Weights of a small image captioner.
Model: 32-pixel images, encoder arch convnext_v2, encoder patch size [2, 2], encoder depths [3, 3, 3], encoder widths [48, 96, 192], decoder layers 8, decoder norm layernorm, decoder activation swiglu.
Rows from block 2 of the image encoder, named by matrix and row number. Rows with one number belong to one neuron. Each number is 128 + 24 x the weight over its row's rms, rounded and kept within 0 to 255. All counts start at 0. Numbers have three digits each. After the name is the row's rms in percent of the matrix's.
# gate: MLP gate (encoder.blocks.2.mlp.gate.weight, 96x48), inputs 0-47
# fc1: MLP up (encoder.blocks.2.mlp.fc1.weight, 96x48), inputs 0-47
# fc2: MLP down (encoder.blocks.2.mlp.fc2.weight, 48x96, transposed), outputs 0-47
gate.18 108:141157129128110139075128107140103102134131188131116119154108173123160124107090144115172099117149139101118145110116125139165149169150146102153108
gate.19 100:125141119138110093097152117121136113081146148136131197146145171160123127161075140117139138110133133143090157161135134126135147104126141087097109
gate.20 093:139125117129149154113145158121145140101158168166134167160111108150140101144155137129145131120096078146134163108134089125154129111106127081075117
gate.21 110:138145104156149106126154157139138112169122157121099100111154178116120093151096147138119098092145140155151124181140116125126131126139096071120146
gate.22 099:097147130164135070147132154099137115113106141146078146132127118104138127152086129121101115154090094141131128130119118106138105119172183149137160
gate.23 105:128107145137101172140157125096158151114117146144139165127083122153116168085127151114147143106135092131111152121095109109117062104155133139121124
gate.24 101:127180103169125093144092112149130103139130163128097102134141125159153092085104125136145104113117113114148151080139104173149145147138103120150133
gate.25 106:115127117116163094169138095096158096143117122116121146108089122140124138108112101188119126123085139147133166135119103109128140129158123090186135
gate.26 106:105081174116132152120123117100140120074181133140143125135157101154105164124122116152140111109135127106132137117101110110125064120123139155170139
gate.27 096:133156143080117148166091131126143123151090104109141136173118126111125140112143161108138145120084166135098134126127171109101087114131142182115137
gate.28 098:175150164133116109137169143108162130114106085124140117143100140116083132141136136130181108075129127120129136095147142137155127115151072144140114
gate.29 103:140159149149126141137161128082167126100123167096105168134114091130145133125115149122150119125118085126150126096136116122149131078109065133140161
gate.30 099:114122134112117136101126109148113122085149206169161141168121129140123094104118094128129155146173117113111096137137111150153131145098132097155121
gate.31 102:136115142124146136134075140159136104127103127140144097142121152124193100142114118177132097091142122135086150155112114128137108127139133129198131
gate.32 094:126113096174119163143096123107127138128104153083100121123131116113161161137152155145074142125123145109170134137141097123155147125097106080101145
gate.33 093:169144123136086122120098169098123088123107138137118148116115092127135103126067159119168132123122149145152109139124114131159094115141136160162173
gate.34 101:126148149123119111150138129144077132113110116129190152147120136134127122115118081127108124168118130113099135142149164126094183113098166104115084
gate.35 089:121173092139157130105118122098115126141099117191156114158153110104129143126155177120110112143126108119132146104112113097120097133171122122084162
gate.36 106:119131149133122138120166194108112080119120148106134135154101156098134113069105124139143120107143109117179116138118099118116116159155117176134127
gate.37 088:116146116134117116118104139101145121130116160103180106098146170174147110157118098120104148157144158143144102161144066109138143119149105111105113
gate.38 093:102153127162148131131107146138142128057142085114167079138123147143145088103099116123157139139110150096121128140089161142131111136168126143119121
gate.39 103:097093134135121132139136106134111075119132090138113099136152127111138146100126136156122122118109114150181123188091112132154128101134137153185161
gate.40 089:114119170143147135169115090083158106162112097151105139112121132138123124160111167102103130122088124103126172120133104169137140108132123149135079
gate.41 112:133090147093140117167095073121112107149186134124097143123104153151149124143134161119145134129102088115154160110131113122140101156118122132170105
gate.42 098:121109101164145070126087163141173132093143157125126108096134174148120131163117188130094116122138121113103145112136149128137126128118112108137158
gate.43 113:097158117112108114103115096154111136136124128139151125140128138112094104140106136150170110087147124139141130134105118132234126111135113157120135
gate.44 107:158108151144115124136113092096131151135119133137117143142123170166172105150125141107110119132112134093137152164142082182133144141121127063101124
gate.45 094:099107141140133130156120142130149134119157175122135175111111069182132135139103120121134119087153132123083094123112093102153109117126090110151139
gate.46 087:177128160131130135144151094094131168114142135095142109123114121125147177099194127099125160094142108143115159114108152161114129133127113121116093
gate.47 091:115123085110104149141137146141101123142100126105156089122117126152152140160122162139090187129132136154155122145132103108124100060124090121106132
gate.48 082:113115119143168108164146112103072106145130129143129130134120105125133098128148129192144172086096135143120139121105123146121064126127149136094134
gate.49 111:128160130154106121099117130123113141136063141112088110099151151115125118126075146134138155105129104135145128112098103118153151126111136156154197
gate.50 105:158138176076151128160113124098159133113096141115101160151094077117152160126131129144113137115124134095109137131117129159119124109133097067127126
gate.51 088:144116125115113107115129129137122138131104185123137091097140154172150159076161146157140147130148104158143108081097105122094142141163112115113146
gate.52 104:128144124166128119154077138110091114070113123149106144146093109113150120106129142143134177116102128088098138155123125162156159140137101120096106
gate.53 108:111112104098156131114115123112100148123129112158162131134082130118138106136176130168113102147150112138128178137154128116116168122127140158059101
gate.54 101:120110101159122071128138121122149122143128133117135072088101139132140118138089152138113176135135116138128154093095085101114152118125127135185146
gate.55 120:120102131159156127136173141133072106104131154112099123106138134122149112111118135110116132124154124148156130150155144106155119105209083142105134
gate.56 107:137103113201099138143100150149123131135104112145168113107091146129113158104149140124104124154142168159117142155094103135128154085134112103117149
fc1.18 107:127128115143146150105164145108196146134105125104130100149087099122127112141160140147145139114075077153159142127135099123127167110142112139122161
fc1.19 090:108147138149069119112132147130114106146119144165128123178147156127121110127124102153125127070161165123110150161120140113171160120124133119094086
fc1.20 100:154117144148148107120128136122041117137143134129135166109132133083119095109155140126142133086107145102109135122153146152188146134113136100125107
fc1.21 106:137097110152060143158133119104109149126111160123174111129117160178117131097107135137146080129162101153138129166125144100132146124120154112140144
fc1.22 108:131137117125109136129148141101185149177175116140139113159105147120141136147117103097122115090113139107116129081145119143159145077163089149122117
fc1.23 096:165091153139111144137128142109165163134172122142124130121119169153163137109165127121134095116106128132122162107135160099103136146078147118131070
fc1.24 103:117101110132143184096134192148140187115113126099111128149130132103119140170162140146094129116156162124111082146135109116136129144138130117107137
fc1.25 099:119114113140125107154149121136166188140124163115132158106147095144154118129113076143092143082112123117120127167129130093142129137126077099155149
fc1.26 100:083140122125157124151097102124132122116149115139183105113118098127116095130106090165126103142210169115136115144116155124142122130154144111125136
fc1.27 100:133136122124088136099123152142153133159103087076136110137159148122141097147103179171130107173145150140102113132129155122140136112081106131152137
fc1.28 102:132136083130123161107131121127108135188128129151136150092139142148144111107189121092144132112133150143122152128105114102138146128111147100093063
fc1.29 101:119117141125146037131132136099123124134165131132137163138137104163112135126142138130071147157120126147135130102171115093082110130112125114127102
fc1.30 110:135141105113058125098100141140121145149107110123152092109138146128144144141083159165109127132135156170108098148117148082089150133141115150147120
fc1.31 095:194135138135136152119093117130120120129119128127149094148130164093168088126114114170131107095156145180125144152087127100130126160128143135159122
fc1.32 092:132097109142072144139134115127124099162105101105126097171110101114139137122122130153132150143110143168156163171134133112116122069123120134174155
fc1.33 094:127129147093151154115120112104173104146118103092117160156132145086147128132127178119113132162110112064108145163138118156101142142120099126110102
fc1.34 106:102136116164100119159112140122113131146134096120138115101166065115114097159130122108173136145142085112177136161139146103112132105112144115152159
fc1.35 094:085105135149139138137138113163132120108093076142126139092125081141090156140154142164182103110113126116098163131141125162140133114114138131125168
fc1.36 098:127145121131142107122097138174122151111135101133135141116168145191101132109105117097108133142116126134105076108184128156108129102104112116083141
fc1.37 089:159117117153149115170106111149181145107106099129089187134108119155084160156110104153098115130129151162135134132123116163126121137126121119101106
fc1.38 092:094136156105115138088130109133144120135094139154117134161142110131132125102086141147107141113108094116187091129137134123164140136201109159128140
fc1.39 101:127088107130100170127110109144076171138114141097109166115174110076153121132149148123087136120116118114158106158163124135118148144123101117116135
fc1.40 095:142125100086110159126152136099168109140116104148139146171093085115098153125169107140154111175127117105115140112113153127155105170096127139133144
fc1.41 101:091088163110129139154122102107128140138155149105093177156095125131110134160112141092110112121135100109140149131125140128136101175084098173142120
fc1.42 103:114154098158133167097128118123062155106128140095112136099139105091071119087127128118122114143164115158143137148135143123146148131132146127088159
fc1.43 099:161127123116135144123122095117133121186149109102153131105145132092164123126127131068137143150127146161109117122152167126116146092137146109094067
fc1.44 100:122099096145160123161116117141124141113128094114116136092164154150127151168114137120102115152137159114150113149190103115065088127134145122129145
fc1.45 099:165086124112160112128128095088125129087161142125131123103144159159111116088173108161098124126152144151133150096108150101105151169135138120117149
fc1.46 095:139132145083139108140136117120136081175101110099121142102142085105096139154151155123113142153128113158096120113150159126116062129115161117127107
fc1.47 089:151149115164118146131163149143113128157136112124163101133161125152166105142146126140106075166136159157136117145130135138091098117129149192097133
fc1.48 090:067153113145135109139113128141144162077140118137166144152097103135137124140173115141109166072140091124118145099123123105171135141118109125139132
fc1.49 120:101131084182111121117115165158132163153130138117119076107132132131119083143141165153112126158147099145131142155114146088162163144145105119116131
fc1.50 099:161160162082132120134141099104129098121102118133108163139103108148133132109079128155153092139119135103140128143106137188163150109115140104169134
fc1.51 103:106117144140136136134182178141140168074117131114113137127091143087133123130133151112105130125145143182127161096139118108124152081098097129113132
fc1.52 100:144156162129111119069120113135144139110136138179107168120132122132156138117141105163131084118136139132127119174111120155178174132124144082130117
fc1.53 119:140121139138117152130108129148134120113169130128104152112149126101139091173125170113171132100145126110083145108167171105154064109123115138145121
fc1.54 105:091136137109167123142159088150122100118108134122109164142103123134140181100156123138126165132076163106122117131089091128137095103141117100117105
fc1.55 103:138084171107127129165162122140138107111181106129143087116095149133163120145105111126084131169104125139171123143102102130108143110152133115156116
fc1.56 110:108137142127135083069170107137171131062122125103118163130123133157102130089122147144120144128136113128159125119118122179171127116146148129122140
fc2.18 103:164128086131100124180140144135084120137136109125129122143148159142095151110130107143147141172101080123078109155101148144121110121121168108140107
fc2.19 092:132117146114084146088108108135153142132109148112131136140138114122128107153126133147075161118124185140102114151130175144114118166119107189121094
fc2.20 087:100093134121140139129139112165125123151154103089154142188144140097130119131075093137144143178087108131161111114148125092129106125135122143159136
fc2.21 135:144104156099124082110125084136145109150138122112138119185127129125148098138171113160102113135079138124104116111109170157133134168139159144139101
fc2.22 099:107098113126099146105122157094130148137111111112148106133133164148118099112107181144139080119125173139090124159105158144140111155091154155141156
fc2.23 097:153161099096135147104104136152152098125128110125095119071168117118101122091093131131124149126178143168154151130135099142160150111132114166135132
fc2.24 086:121170107140151117172130109128101114089141088138114129141159146116125140092154074105152099158144104110109127152119152171105110097153131100128148
fc2.25 100:116105129136146143099097144144092113160126186108155069154117113140143126130133161111118157105132060132158151106127103128131110157135141147147128
fc2.26 117:061099133134083148124140140148133124159098126119166114166119136121151163123120136139113151146111118100168109121133157060107116118157119121150141
fc2.27 114:088118117117091165128152155126108130160125128134129102134161136118149157134075176122139175130105115100125123132138092055129120133153126129147138
fc2.28 097:145151113089132139158081095157126111126157104132136131149139095093111140122177087110142143155123121165144098111111132155102135141160098154160105
fc2.29 094:142131135109180132110081107141172115110145153136144099071118112116125136132159121104137144134168108123161137087088117137112147152101126135155167
fc2.30 118:120146160130153101127087118122148118092115132148118169089121118125114127139158136110082080096161176141134134113140159172144147122123105150090140
fc2.31 094:138140122144161110151109099145120130132138126115155105148086108166170130142189077130102105117100070132134133105122145123142132139166139099105124
fc2.32 082:174136128099105110105123147149156115182085133119096108104107109141126144100132157172106179114128143119109127140119139141119178139135166118152104
fc2.33 096:118116111105125158125115167117104137151128135137127093161097139136126170115094194083121186132105094104100103147121134113118137150144133129157133
fc2.34 107:129100113148132160139130142100135167090151123136121130101132137126098137113135139087155155133164095111158163139147086155083127089134094098135167
fc2.35 101:153145160116113104114092094152145119140124151110137130147125081084139125144139092146094165119127158129125118133145167170112111136152097179129089
fc2.36 107:132091073132154152072117128162195149116138139120151089115150121153123094101122105132117111106136138131137164172149144151148125120127128139132119
fc2.37 067:172141136080173131151103107110136114159169110111148099163117126147119116115135154083153147125088108130084104106118121127142161146131130126165106
fc2.38 079:124084169114154112085135115123162145138124159099138155140125132112133111153102116153088145128095172125121120136144151134144124168086142173111085
fc2.39 098:172187129136121105136104153091089118130126143105094109106141119106115128134128172126126158089170134127095167099151080137125132120140152139123134
fc2.40 067:116111122100140102115112114159152110133129101130116106095193117105120125106160133139094165124120153114101121159130154182147142152142176162129105
fc2.41 081:147140075129149114125122112159137091143119132104153071131157107140168085139159116140103121088124141157125147127107124099165131162129168125137100
fc2.42 099:189133089130147123142150117162136114116156125111137105135156088123146104107164067126114135124105106138103142147109141178165124138137138121096100
fc2.43 101:124138112105170157122080137138120137104166134139120118111108146144098165127101137075137190146162103143141145101102096113087137134127122137145151
fc2.44 092:104134176123144121147100115098119134121137143179136162105088143155113138153139167090162078122138119141139099093109135117132128119108087133138168
fc2.45 091:103116137145117131126083113184129116146137125107164130139175141143107118144123113102133155119126130127155149095130141060105104103139086176130149
fc2.46 075:164117136144128097094122129109129121167114132109149097143153115121127056133179115163136078122134136151115159104118150148129098149097154145133146
fc2.47 112:137154103143126134135155137153107128127134141116116132084190105137152113152091091152130149119130127147119126114107095061162136138096166156101119
fc2.48 078:095081142105108097130113111144164101158150125144165132172108132110139158120122128115117111165076143115149100104128176122120115160154112136158139
fc2.49 130:153151121112098125124150105148149116122123115121096135104205121093139114148120089167113152130130162151082110127094145122148124160111156156122103
fc2.50 116:123151086148126146135134148142088129162105146098121093140147145146136150128078135134129194134128084122115134132109096070124127133124177115122122
fc2.51 090:123131122102128130136114105121129110146105157135153067145098107088160158127188132138107155103108104116112109146135156139142134151165165119154086
fc2.52 113:121140110144134119142140131169123128119131145126123136081203099122154110159107104126107143104130127157131127114117102079176122137112142171082114
fc2.53 108:129092114124165164142086118169120138133158126128146123159141130139090138124130077078124159143127081123162136140138129144125098116143071149142124
fc2.54 113:111104134126129150123125124115120143116155148146123121171057144144120171102131157090128153146093074089137127141144150146107146128164105097125117
fc2.55 092:118082160092129145109123158150142104160134145122152124124136119135139117134118155148105164166118134106136122092091132076103145167094159180128129
fc2.56 094:146130117127132123153106100155172145086139115139155125127111136160150130143169092089101118103101140139092125158120178100137122145158093111088108